A small image classifier, trained from scratch.
Model: 64-pixel images, norm layernorm, activation gelu, moe expert_choice, patch size [4, 4], depths [2, 3, 3], widths [96, 192, 384].
Training: adamw at rate 0.00096, 25300 steps, batches of 384, held-out accuracy 100%.
Data: trained on drawings of small networks of dots and links, 195000 training examples.
Rows from block 2 of a small image classifier, named by matrix and row number. Rows with one number belong to one neuron. Each number is 128 + 24 x the weight over its row's rms, rounded and kept within 0 to 255. All counts start at 0. Numbers have three digits each.
After each neuron's rows are labels from the 100 images, of 14848, where the neuron reaches its highest value: "strongest on" is what is common among them; "peak on" is the class under the peak. Only what is clearly more common there than usual is listed. The data: drawings of small networks of dots and links.
# fc1: MLP up (model.blocks.2.mlp.fc1.weight, 768x192), inputs 0-191
# fc2: MLP down (model.blocks.2.mlp.fc2.weight, 192x768, transposed), outputs 0-191

fc1.760:113119175096130123109136111136098163170142110098169115134124129108130125122135133133114122147112119083170119101116111143167138128147137124121150131163141152116126079155158147115109104135119094139118073116117129131131130142129076131117135083129137151155142143113133077096130094146142130111108112109162092093087119117155151174182132104183131132143110135140126110120125150118176153113111145181136117131124162114103124176123118112092145092163160157105138090154163146130165154157175097112159152074126126161113145147095142129107148129133087122147131150055116111121121116148141112140
fc2.760:111139153129077156091144147103081152114126112134128135105152135095168105189127128137123139135117127079159087142084149134123149186110141098080090112136134141123151109152140110099143159122137126131108097101117130114090150150154141125169159149136086145122095137153129144133139130150150133128135118134126105118157116173151118093142148141146074109122148099139114124156076141153098157162142134155097123128156122103139113137102090140146169147114117139115073169168155113108138188160134078120125150123118110106134150150119106094122105102151112101111136131126085095174133130147129151120
strongest on: black dots
peak on: dot

fc1.59:108106130140118106125096128094094140159137114128134146165114108087158114116137132143145145108130116105131111085152108113127150152163068081138173124145107129142125131131105142104119114138101112122099133106095143115142111144102178081109132135116164139116133119092141135126155131092128165119142160127094123111107156139165099120141132123132160116099106115098109165117136173127140122132126156159177074134109144089133124124161163123123119163125101149138146150182158151071122133115167087089108138083158105162091165134162124123125162142098098140131129145101119053129129125134103150165
fc2.59:122110183122142137145149137063092129080155122090181133169140094085155122112132139150159152101114139109144086132109126106097144152183099098113081149139115134121097158140128118127142095120153132132081101106121144137138139127124128131118130144123103090106131173166109076132129133094120102131120144130137116159131130127105124125135097121125130176153116077136127130133109096169141150190147126145134124131102162116151156145124133093092130079098133155100135135127134112100147166116091071095123110129115101131087147106123105147117129127146154104179167140167151124126158130115117101126
strongest on: pink dots; complete
peak on: dot

fc1.395:119132131081126152117153169145138116158129147093127133115137141130133170125091125107135091113113093144113121127109141122140136104149173108147120144117099142128147146126121156124116169155135129096138178095095119112093126132141146140116135164186081131135073136121149153125191079139108145153139120130154145105136135147094114150163144081133100152112118154154119074126131147158149100104096145124171141141133115115078141151092107058095127125141111156141107109099135135120107116126117119148132144095165172111154178105132148151134122087149115166124142119121092119170094157146103136098
fc2.395:090180155124121126154087055098114129133083094144137176125168134097131099119147138128118153111144157153141133144159111109085088152166119098115167106166128142107124128164142121123126126095142143104111091110166139105172134152133113112075117119086176100115137097133141103167155126127144149124060162147107087112128101099122137109144054145150144100136130094120129136139139125114156134160132142109110124132140157138122148146170127172146113135104123140147121162084137111126130156107149125101095106134122129154118132150127113123162128138154122165141146097132145097116137142105144159151
strongest on: red dots
peak on: link

fc1.752:147149143136162114130097138100123100143165163125125146116138165135108129101130068143134110118160162107142118086148133161179153125136089111113136131146131072109101110120145118138105212138159124088129108095135148118107118172131119080125125101129109140127177122079133125130158075131128143108161112156134143127138133104114145109130086097166062151137165082136124143099128121196122137071100171112145150113123125096130109118160109130119127137135129137146085177127117145132110136125139137103114114081108129140147144114175103129130130144120117123083130148132118097113122119133116128106
fc2.752:126169114173133150121126148121116173117107104100111168100145141144145179109114162124143142128063110105078113090161115168105154099151163158138134131137138180160101108142141127096169104085130139118133103145134134150143152134117123144085168180110109126147161078170091142102115167131110105133123123180151106147113142139141100148138133134111122121143113116135136146139146135086092113115116093138139121119085179146116114108101111152176103142110114127104152129132103091120148141140113084120155097145130080135153149109164101114109114105129092117121136139128143128114122114134104094173
strongest on: grey dots
peak on: dot

fc1.527:134153107125111146178117190140138129101177153088142162126080116087095132092132118120129116159162126100159123111098102126083173128151125153117107099127131133100143141090120131191150143153070132105151143075084125129091135143127180114128109131173154118108125115140130147154155117085134147137171110082152141134124139142133119093155129104121148166077091098094108132105133129136103109128147116119116097095125142138138093154140119101097109104122109141158137128140168129126110152163124094123142145108144151140129099112119150153149131149132170155127135166121103138080141129162125142122
fc2.527:124160117127124108173146118119158121134173135119128100117149124130143087156125103064141142084128129179125118162113136117139118087100131121116113174172101140081152117143119136147129126128115112119153123136140112119084113117121085137148101185115131132183088100103165138134119122161097149115134179157125162133124141125144101095145171127119093148118105085135125121117138083101135144145124129078121124120127077132164147134142150123116160110142131105159084085136104110146128124121130165154137086132111147153131095150089104114187118121165125121116090137105136148178118110149147109091
strongest on: laid out on a circle; teal dots; complete
peak on: link

fc1.358:112071107171129158113106113111104116098133142113151153123093085112135112112152153180145111157142136100178134143124117139119139094134152116136115158158135116110140125123107089155152127184141128136192080127161110158170116121106097158160087096113094129144123161122143158102119122091078112138153140117165147122102171091123141110141147126140150112132105076094125100175093156100125083116144137135114106109095160088118124155156109117112146109162119157117133112150136126156125150132147150114152153115124102107105122132140165139145175171110151149166103125110110132115119128146100107125
fc2.358:102153186112159120125132101130118089149139107135169122142137078140126117111117165116126124089137138107173140122117136124134145174130124162132129161088113102131152068098148119109119115189086143101147149131114152096126126178122135104104100166152156164125087124128164142138132121124103169111116135094139135146156106137152098111094135111135183170135083111151095124091129150153148158130120145137091103141107089114137127142141079111148159118119124139133105154101156129140114103135119158129129119108145182094102119109152138149129118149160120153138121113127166105146149101173089114075
strongest on: black dots; brown dots
peak on: link

fc1.492:098125152120101118125076146128141130126180162106120132143104162105099095134155143161147129136111117096133124159118132102121146154178100080103162114139104105132131148166141127167134186140158120117128109077154108143150120137150138142148117140145127112097103141123146138125167143146115168096151139092152126107133132124131153139162137093143066128100084113095132115090127127136119146129102063138149070147108117100117118086137119109136147139159134155103118132114174149120120175166139124123141150129080124187099124117138126162133059128133095156116122105129116129106113118130164101112
fc2.492:128091130091138113111141166163101121144094093120122150150135143154121169133103105108102097131103117111117098138125109104145101140162119126162155102160100162152146124117138102087153099117116124160089154156084114103106098100148119115145107136118112159126137128143130104120141126153135090150167145172114107110109157127104140115129120121135150126144157130101079165148088135157141112165116173126132144153131157126105163121154154169116125125109138142143123087173103176179127125131146108104115169093165127140079088138118130140080128181073141080132124113119129121140164141123114134177
strongest on: white dots
peak on: dot

fc1.296:086126104124116139155099140107140116075081122125158151108134123155130107116128133135095137130129141122131156101117116110112104090148128139122151183170138127065143109183114092093176109132132127117077131130164111102130131136161097140134130133135092129122145112159121076121137140122156092139099158148131122116178122096111144094109159138207140128132121126143133140122118152081156149148128147132096135128154101120163136183132163093097125119133115159134121094133140093155155164116159130120128129097150109146177129072124162089099146105126132111117076099130141131120124157136129111159
fc2.296:168162127097145107107146119122148124152152145151120102110133151165078124161134129140140136133125071165105133158164098144124135076080099111119107136090143144142094116128126166142130146104141169124182155185136101123145107090078141122126138120104149138119087121109115169123133124121115124108151121149153142138149116137182110152102138118067132120101122131096121100098136139121079125161122099154131139123106148156132174079101097131126140153153155140133137148128091147160125124148118114150141078134088167111111075159111136143140142175119137128117138114093156155110117107144163116145
strongest on: teal dots
peak on: dot

fc1.53:136076116141171115160139160123103119143145099127152156123136135135107138071134114131167159169162134086180127113109145107165170140143129120133111144100151141123150097109133152142135110187150137181138149119120131113154126151099134133172121102106134140153090125132148124110148121101067089145147156111162107138072131100095108091142112075141123129130144129125121111104107124131154143158081151103105123136086144118131116159147108117098122087148111156140142110102182133173138090132142095122154164149140150131122141118116120149117076108141104142137141124144139124140111133149160063119
fc2.53:110152112146104142103145089144173082141147152081091127128114136106131117084093158109171115078122177166106123168128113120121123174157126092140136100139143080123145142113113151145149116116142134100144127085162159121134128138173132094076108133185199144148102106118149170163135098134143160112100128104111122132145121147119190108147101116123124110132120104087133158128150159144126116112141111119169118162111150158087138090110150117137127136150094119139098140105153090101084141091118123116122122122117162131113138155131134101134130117130134162136125129126124105132119121120083111088
strongest on: orange dots; brown dots; yellow dots
peak on: link

fc1.424:121116131162119104161106075112135128120140145116138180112087122082138130144127145137155146119113166102162198123157143085146154139150141106100131123126132102101162130141129113111131205143151132107115138090112103138138074116080111146188150161131100118120168128110140103138130113084116122128151127109119112108137162113136066129151141130122119160134134123172151149124120117159128137091162106139113140137151131128115110135128128103091174128131121140127148113110118153149162158068179106109108167142131146153111131067130135161128136073128121153132104129118110136119087137131140098135
fc2.424:093147156132065133166131131105140115090131146137148108136092103104158109117121135181165150150120152160138103145095110136128158114126115098106105156068167118155111103091145155126150118124136126160146154137143121137129162103106168136147134114128153123082076092157160152151120117106159156163144110110112114106166077168130143117128114156109157088110099169126171119100107143119125128136155131089141150117107117115181146142145148134141081123131092111133118157139151118125116169171117132165112089107149136132082125153091159126140137116138098145086129102129102100118143123132113144102
strongest on: orange dots; complete
peak on: link

fc1.108:125144144167143127125099096103088145112152117161113136140106112096120097109114147138120169168132169109157208122131135111131146148151120100090117126176141115103093114158124092098138138123097159121090102167149129094140098119084120112142126121101136136123188138104109141090126122099136117109113133129111142092114143101148110131099085154152180101139149095124155171112136138099143148130159108122083128130115128154165126117161114155131135156110137108114115155126175108160149166125185162105115112176127122116117131113121122143126090121145114086123089141103100113102158116131137153174
fc2.108:131144190111129121161150101097130141082136110149152157147142150132144059120175141126143141140157143129088137137152110141102083092100112097117166088115120143087129158143138130108093100114146140154094105086137092107108106098149136107111144129127122125134102105101156131134107158118160144116147100136151130112119137103165137092149149211088141117125109103109122169108141166120110118160132160140105120110129178114134130130199141156157118147143132158149109120097135109099131156118125083105130109086132110156131143156116102146118161101132144168139102129151125125150127125123142085142
strongest on: pink dots
peak on: dot

fc1.594:093102142121189108125142111083111136133146133132147172139117149109088149139131117119099106136099088138137131157145134147128145125148110085123108128083135179135100091137145120133118160156108196100075147139138127139132101090130118140156131096089133142147159170094102130087150153110075145135169113141134143134101133065150125087132135134155100163092133070161116113135103108136149147141158126127103112135110130148130121137154092139104145113140166143109091133103193122125167120156159117138147125139099138120164088119129138145132124123152117126123130097088116110104128122119176147151
fc2.594:146142139118106146085146144181154119110084122111147130134177152133166121137159135120091103130140165138106099191105155134127133127122139105121142096120128101126123138105115104119107085147166096134098144095094118119113117103102115152168090129136109156184081130139125118102121157121140128131109096142124118112121147105116131133099128173145165086136145133123120181129127124126150121158104174124095132165172151115133117095162125110108123118120166143120125103092163081102171129112126127153119172137086139144139121131129082114132156090134119119079086110163094101184148125157115126126
strongest on: red dots
peak on: dot

fc1.745:116107115125144110129118145088162135093171107126178123134140102123157112105101110157148095134108130128104108149124115139111184084164122073113144157113158164125136106085130144135154127121103130148138109101122167119146112151096164093132112135147139142096133123122146134138159131162099139162153146174141153115140131101153116116104096126131096086119120091090118149086138139113145106143098123111156134132107116144126149112159128140158101153135114180097135164160095112128116188170149082076163151094110091175139133108129158127139118120111107164169135180148121092117141143140132139130
fc2.745:116105116132145156151142164116104180146170139120144159140152108101137149165154124161117126143139154159158121117118134115142129137104117138123074139173106144138118153101145101113137090119083113142103196148124138135138145108145119111128064126138115111125132142163095095171117114102119154105177144147097153136158157150102104151140167126120192119136136142134123138152121124145120121105122114096126146162141141142098129093128171142126139101074116121142097145100135092139110131103089102126142176126142143173097095087103102093148149155065108113136114139162117102155105147120114124159
strongest on: orange dots
peak on: dot

fc1.614:110091165135170160117118108046107103111130115170135148112167092110100103122133132143145116112134111105127100128129146120173155134167094079167175139110105112108106104123122132136118111135112116132135146147120190108186090121108136157091104126172140108139135117111144142076141143118144153112114152097133148084108129122171117109116157128160124089092098140162107141159119117120145110168137126139101103144107123119120118096173149108134122161116160160090160116100174138127163141171158110123156140090124138151110129113130121140149161117122131117127124150089084135111108126145159140123
fc2.614:147114152107130139153171149144097117103150119101140141129108161113162148161176100109149112154134149159131135133129114108162169085135106106127130146127136161147110151065155155160107132139125131167125151161166085152106114118097136088135056169142090124167128105138128126123098154138127141132165109159095140121161126126117127151114141123111180084124127133101127099079115149134139117166133083149131158144105110137118143103089082098142114116118096131114088141142155128159097136136094076127144130134082140138120134141160104145131119142094105068124131123146143120138132086159123157118
strongest on: teal dots; pink dots
peak on: dot

fc1.136:094127152106126138125127138125168116117131120144126164153123135106103132115102123160183133139172113071133145169158140114125129118152132141110140130149143125144088114127098093144146190118119104094126098096129085111141133130087123141170120126136157131095080094132178113120169128130140146113120162071101138096089152125136155114116139097186099171147115135158102139101106142167132114126132097140101119104103087123123144084126127117115160129141107129109087118121177108183129176130144124081128155124111124119137113109088142155127088125124097141173105114096124144131152119138169140147
fc2.136:142107094107136147125175138173097128118129104123102091141147156124115177165133134163080106185150139137112131110114142102115149117165166137140132142127143164192113166135142156104135138122151116111138105132167118146104093131144135130118111117121115163145132128132116121111120141115085070115116160184144125121099127130096113096113124147123114104147149134141092143150097114154073113136094143095108143122130130110081080113083120173116130140088110139155172107150099151136156098096113130101136173129143113117149107145156106150144168157109079105114152121167106147118138125107155094147
strongest on: grey dots; white dots
peak on: dot

fc1.504:107113130133107161127113149146126127111083127113131126129111122089078091164106137165149122159154093094118126136102136114103133176143147097129148133155111129139099155159151106179143143099090128092107113057140099144150132119110127105156154159095120110119070147146169161110137136164099170076129135072121158117114120137152133114144149097150103135098159147116132099107123113163110132119131118151135118121100112119105121093148139119141146163134109140118119117172209106107083131138144143126092151114100133168117134130098132162112098158115132126121162126129130126118106130117184134104
fc2.504:147103141101131147117146108162137122147094062117114127171138167145145154137141127118134108135142131118112132131138146110129118090137144130161160105136121137168118126117123120121123131133125175150132103150110087086118111149153101098114141148120060125144112141122173110117102150144117085134143161190153096106077138124111150099112121115128114097123140120148090169146086164152113087165122142132122178143166122112118106098131176176141133131088111126165125103143084160156130124078139145100132180182162141121132107128140102072092133173119122122133112129148117124104109135123138127132
strongest on: grey dots
peak on: dot

fc1.318:139140108116126138121140120139089143134161144126108120101120134114123116142131132122153122109104091115101126108136139153120139187156130103117142112171130124147069123148149168173117170112133163173178101130124113177133146110108143095122150143088140121115108169118176162088150098127088151112164100082127139100085110135156098126152106105116141114144125145124130090149102139132093138117117127095117082117112150142120140106125122156170137127143128127135130151132175137106099082170140127127145119158092144116108147137085131174163119141135115089204147177154108131138120113076129134136
fc2.318:125129088159115121110128151114115149121099101171144152087143132168086124164111138121140107166105107136100137161137117137140136061090141127135133172052136135149131168101107097146116120112139125132160146174143118118134116106140100138179148076112076124155099143156110128101104171115119126175158115191155117124166125141132167130098130115130134113115135132125140132127130133084132103150140131106129191122121132125130164100122125104094112128129097125104131105139104133139148158112121119130108114131107145123173097121163115098100139132098115111065109115090125163145122128181123147142
strongest on: teal dots; blue dots
peak on: dot

fc1.425:132089178115166135114115140133134115160114088114115116144143167125109136141128123089114148089131152112088098111073119108144127129162121073110238137119157103132107124160088166108134117101115124123129114093130160123155164145136147107117157110152150175157101132085150079126122150115134105138142137140127102104108099155149154141116123133118145108114137160135107178118139170130128096137094140145124135164135109130151120139100121150130147157097128153081181112167101166103113164127146117130109142137135139109124126130116130117113149125116078138118101141099095116096162120134140160108
fc2.425:108177111149118113146126096165139131108104151133100082113176126100139123128080078120162129143115098145170102098116109131150104140081182095140129159115132111107177141137104152118097120115119141090119081156141137149132165151116105115157134177132131156125108090117103183124105152125142158137083141115098136119121103145172115126164098165143135150147120093151149103111127129129139147107112114111151158107127141137130145103090093138127175135148119129146098137122134127107094128092136121180116116084141111101110121149131068110165114135180143152130128122100105133141140117113173098125
strongest on: grey dots
peak on: dot

fc1.706:076119117153117107140154141122056141116127150122145168117143135096109113092142155159139102125134139117191142097125112110153161111138142100097135159129103136104140134124099178144133188127130105136145151142124124154136124106115144155204154169124114125137130130147164133139164106145121108181113137142119107130136086131083134097097123098144120148090150091113115107133135133101114142061087119117128120098119188122142134166120076132087156079104106141108151114132124103134119150107122124121134150123165141128126142086133126157132130161123115120095119114132117114156119188133150126160
fc2.706:148154142116132179094120100127201130126117165098084119123081135152195121127128129119103159110114137113134121127179082156138151137206147127108119115157137113135146145114108124135158140151175124119138079121144119120118172128154160151116122098149141130102151141078168101131118082109140148135116080105152179111121099092120158135120116139110138116137098089099157133125107124116120114148102120119156116125142099132127134115146106116162099147140105129118161132129141110115116169104125153130112130083132104177170133121170123106141107101146141101095165158134141123155136132139094137090
strongest on: orange dots; nine dots; yellow dots
peak on: link

fc1.648:101133132123113125142120121085094156142133171161123172111100133087130175071107136137145162144098127123105083117125084184115134155176114072156204127124108102158131097111109176120126121100163150167112140125106128130135108086161147137123183096136107135118132135105174157123148128105130141163125151137111134094116149152149143101136126118118129140108145120111153130157130118143111109132134120103122138132131100122169186142118160162108125159130146157114118144155143104118153159123129080088123142111154100119096140118125146125141082088160132135135116154105094101137127120114119162159
fc2.648:141148159132098111155159160130102112147148133107141128172127121098116100155155135153154133144158121098165136101158129110123117146108171104108102158136110152119131126136103121109113155114142081156123055126155064138153135158133107120109154172141118144118087106142140101157138154172162155086125160140091104092153102153145111152179111164131145130161119122121101104108104155121156100149109128160125142104149134070117139118098115152153131132085161149102125155148118154114122138137126120141141118105137104111113103172111096158089132176150095131163119158148116087136115106114142106102
strongest on: black dots
peak on: dot

fc1.57:099118121119126130115108146118122127163144131165157179110122097121126150090089141142116146143088128135103117121153117156146143135169115083126205121132112114120144117111157168100148124107137149105135145127118117108099124104150142139128182121115131134103144090106162186127137145095135128180086111152135100092119143096129124080132144137115131135137111111111124151165118121127102139077164174103145110123129137146160133111144122153077147130119151169100056125109094094151175147144128104076121131108172155111099170109138128115139093113129114144121130140120114110147159177100129138147
fc2.57:194109157112131130140158141143116149141104074138107111161135149127108129146120125142136128138129112109145120081137143117086116114143138102109113147137096174145113144086110126098133160161115102153080128139122127177150153138157124153128118138189106114104100125123082104141118191117143124088115136086093141089138141123136118146136161183129160132146143147135135131113171130156181085136084120194136145111131128105143127145096111108143127130086136171106145121144083138125128133125177115157137137122134085116142135161121090148097127138137097099125099127150079080142121123134128110138
strongest on: black dots
peak on: dot

fc1.423:118108123134144112131154125060110135099177124125152170138137095083149126115138133132107121136096156120138113142162123134140135121135081109140121126096156165152161106137142135138150094146109134168125126145128148095158117104116115169143143128097119155152137160124134109084146141093090141164150148170147150096073132063126144115126136116132167097118106128105122139131082103078131131174141142105129126119131156146122144124168130138143122135101137152137141119166170117112165159198112101096170132105115084161094130097141172166126136101117107142111165150149124102114098131147098132138
fc2.423:106141126061165123109164153128110131161140134130164175130193155141123129137139145111141091154109164159129093143143160143102142138138098119119121101142083159137111140135127133158124058158134153148122205132084101140113129109130143129147145117101131139161124109142123141119102135134109087089166079116152128138125142101115087111133172134128152113127118152108125147111157133114091141142096116122098099139105168097139126117183122112097132132109148158147092126099130088120126111110124104091154130125120141150116128110117093164115112130103183068128123139142155139138128158159118099148
strongest on: pink dots; white dots
peak on: dot

fc1.351:143103139202132123107098117107113082117173165161100164145124095150103106157175139123131132123141153117138159148140161116096136084151116131115119123120150108113173158139103106133104119144150091144106126129162153115126125144142126155150099130161124151116108172137133151114154153102114144119149188118136121094090098157098141110096154108132121140087105134147095111141116154138123114157127115078116090132085121088120136083118141092124166156127134136139119133097186157146126104134142105142124131133080114105109098113153130131086096123088112116134155093156095162133108126109155083154
fc2.351:132169157061136137162212144158124089202143099118131125151130153118161137096144158121103088122099140159129113101079127099140140171134108134127149096107104121174131113109164164086108077128124144141102166127116126108107106107130154139130153128139188139159131136162121129126142102147144119096123129114125101143113134115125158138116118168093141094114091093137145176133143086121125095137050127109123161151149157146119095117139107107164134137091127111135148111136110102124103116156105130130147129143142125143130105127127140127105123114145112125130094136142110136123130119182108126137
strongest on: white dots
peak on: dot

fc1.641:142133170132134146152135121113124081133110105144129146095115121129083123112134124114132133132117120089127131121100098149163109182163120119109210131131143102115122124147108148130115143102142151140184083109075136122173101137128140127155182123096125152130136103121168118145123127126132130155110144133111076084071135128167152113111113122109146092103146103139117167137114157178145149104145122125124083148126140145158124124116107172129119137121147141099137150135144145114122161130108111103111126120153145105097137114100104140122146156129091110161163172078117130098167104074142190130
fc2.641:141154171143089148149135126130125111146146132147163080124135162121130124150145132120160104130150078105121116144111111114130142108125140086120122151136101111133143171106080150101108135076122147109115078134147102140144128094151113135093147135153117136141095105124119085161112143138152188142131118116106174151176166170103122192155156175090171128147096097119168123125124133122177135123118137147168155134121159118131135109104105112143132098093099112112099146121100138123127160111141124159090139169079134115108118135115089100134115144179107146120130129102136097173136115128156117104
strongest on: pink dots; red dots
peak on: dot

fc1.666:144078119145113138132158134139107137108135114142155178134159104112134131131153119097147125129119155105105115136160124099113190095174115062140167170094166148099140143150105113128117131096125112134171129148135182090112125136128165104099147143144138147123105124113160139106177132122101182117155117147152128086134091172144149134092130104141149114116138100132110112154109207136119100138096150119122177133091133110130133110113143121149127144127132171098100136137111140135112148146116069080108106101107166153096143142168147137121137104108106132123154130133095102116120136142115140112
fc2.666:119114190090116136119133097158157115163140115089100108144105168141186132143105157123146071081111146156116147086120091065134124101108144140154105138154110154130148152105169103146141106166134119131116097141133117177110130121107100087125083154125123105112132153157119109142139146137128143110162120139086148125125143140053096156128184141162164104151109142103116118166122126120116087113116107143172113130132150134115164132093129113083120128114082128121124125137129107142098136132104115095112170124173110128128120100174132118126122143085145098118136124147138130142150120143134135147
strongest on: teal dots; orange dots
peak on: dot

fc1.267:132133163115179134117154080117147102119124139138164139117105103103123109115125138139145142139108152084143168127139089116151141161149072117090098119153126136106153135142144145145157111118095143121115100137138087131139087108077099132122115157125104107104137117125136121106151075125143156132117156119100191074096124115132132138129111142161138144105119119114135122122106114108156155130139083175116139111139110162123162116108118144129123123115116152131109141132151114182136161143162123136153128093125125163141114076092179147164077144159184135125095166122133097092117102182098131158
fc2.267:147137136116099104129155174112094136107157148145145105181153141162133099146130104153140113162105112170124168104136106135118120088155075116136165124114115135101073092111131138090152083130131142178132113134169120108106153142142115138094152140135133146098140057129145125127105135126177088106178120161097123108174144132138110135119136170127153087100119134117165135106147160121115161155113098158102120151113140130115129113156157143148164135124094164142108140131165116119091152132111113100088110144118128142105076129112133146136146120116130101124099143148123113093134139125070094146
strongest on: orange dots; pink dots
peak on: dot

fc1.545:099139111104149133126138103129135130156173155108172170129094142127132182134154135132117112125094153137147126108145104146163136160153111113124138105126113140123128139156125186136121073149160163124161136158088076118092110122167081132088113117131142142125175137129127106109149076123119128092125126160124101102086124118100154102139130126134111116100098095101157113161129145073148129109067072114137130086088100141117108139107102109122145093143120148124105143117135121156125146149127117147146145130090143143161151118187155095159108157165157137144132107122149144131136144137151163151
fc2.545:089128110142080094121104109125166139128141128149113096116138109133111110144105135121122109187138132123157121153117154188143112129121143158156098139125178087115126093141165089122101137125098124113117125126115130089109094156153115092161120151155135130102117135148141191128142112170114174099145152100127129143136132123152114133102136110143112096100145103176067112155118141163083131133154138130113135106124136089139144114136135091139168162115147094186075153105162113148114097132160116135110134083097150092140102125118132118146124121158160115113144125135108156129101109107182132164
strongest on: red dots
peak on: link

fc1.628:132088133117148171133146136133158135138089112117107142136162140131116129148130098085153132153117073083109136104121137174100123120185106093142179141114115137156093100149106134129135136107125129150153119078104099156169139118171140109135134116139148141109128129125110093081107154148117127123115124088144162046131128089125139135155143138139102118166156132102131158137128115107104122165125154114088164149101145096116162118126132142152065137091096160111126148136109124119107135142149163104141136159123146154122118148110120142138121171084140101109087173173104142082129126136140141119
fc2.628:130129148098143095158096122101153102142153185181093153088131140129128147127114176116126140110140114130095086136139090140111133099086136150137150136091120111138125137159119132125145121138117170087121087170160151134132125104122095117089120106113174100139117127106155152143124125140112159124136127134094157149147150136113093145133117176083156099148110102129121123115135151117128105115168124119170089136116085195113166069139157105141116142130126107137142174128133106163153113120137150142134134085155151117104153140097132146182147145126096095170129089114140116158145129100161143116
strongest on: pink dots; purple dots
peak on: dot

fc1.41:166071121133152106111118123100154162076126145130119154130153085107130142125149138126167138097136135111096107154168139144135142133143104138154096140133171153142122111128116132114137138132148081126162162161114165118145083117150110122163113150141144150116136134110130108075166173084127136182180140144162174112087123122168122089122126081145147133096126088141100091150137103155114106125066116103096122112118129144143152092166110104130139141157141149124128118128143115132130141144129137121125149110091105139102157102100111131117127137117072108175127152131118132146111161147159071119
fc2.41:120145151115131136122166134137126099166103145108124117174139126118151149120146123159137091119131146106177112137141134153110146162102134125145082128126130150107113135115105070130101142108122149142136195098101128119100125136124158137110104150148129183162138109092116122139123141158103117101166157119125113160150096133135127113116191129146191078132099133113105175143155123146119141113101121161098153145127166107134077121124139130106130135107119097131077154096131092163103110139123108119162122145106087100143081140138100071118138124091153132188102139132133101138148092152128141148
strongest on: pink dots
peak on: dot

fc1.112:129126176136131146169132158097107101174136133136149160135114130123134172129151142161137116080077112126125154126118092115137157112156091076081132122125141144121151176130144165131110128168129083109109086106129076148129139113115156110163123126137149117100079130140144124144123114124165139108159122120128090108105117148111156114156152142121122185131103161111125133117127144124138092066125120157138102111119169123127158150117123104061155090124122141123125131106116132135129133144180082122157136099169165149120128077124160137137112123132157105120101117172070105116133142127142139127
fc2.112:098131146083130138143102076168198127124136142122147089182165143126141095159116076134110128151148154121151125122107123122114127147170119123103136124135122106177130158169120122113098163114139142143141135112163108152075159105176122164149108113142163156117146111159121104138109119142168141117118146111129090131097111099138101113126104138117163093131163118124116148101106135141078112127153140127148133118166144095091115132098149120162107123172127139133092154131152165142142159127126109131087126098097139132120092122139128094126170132089142090105101188159108142115135080137129146131
strongest on: black dots
peak on: dot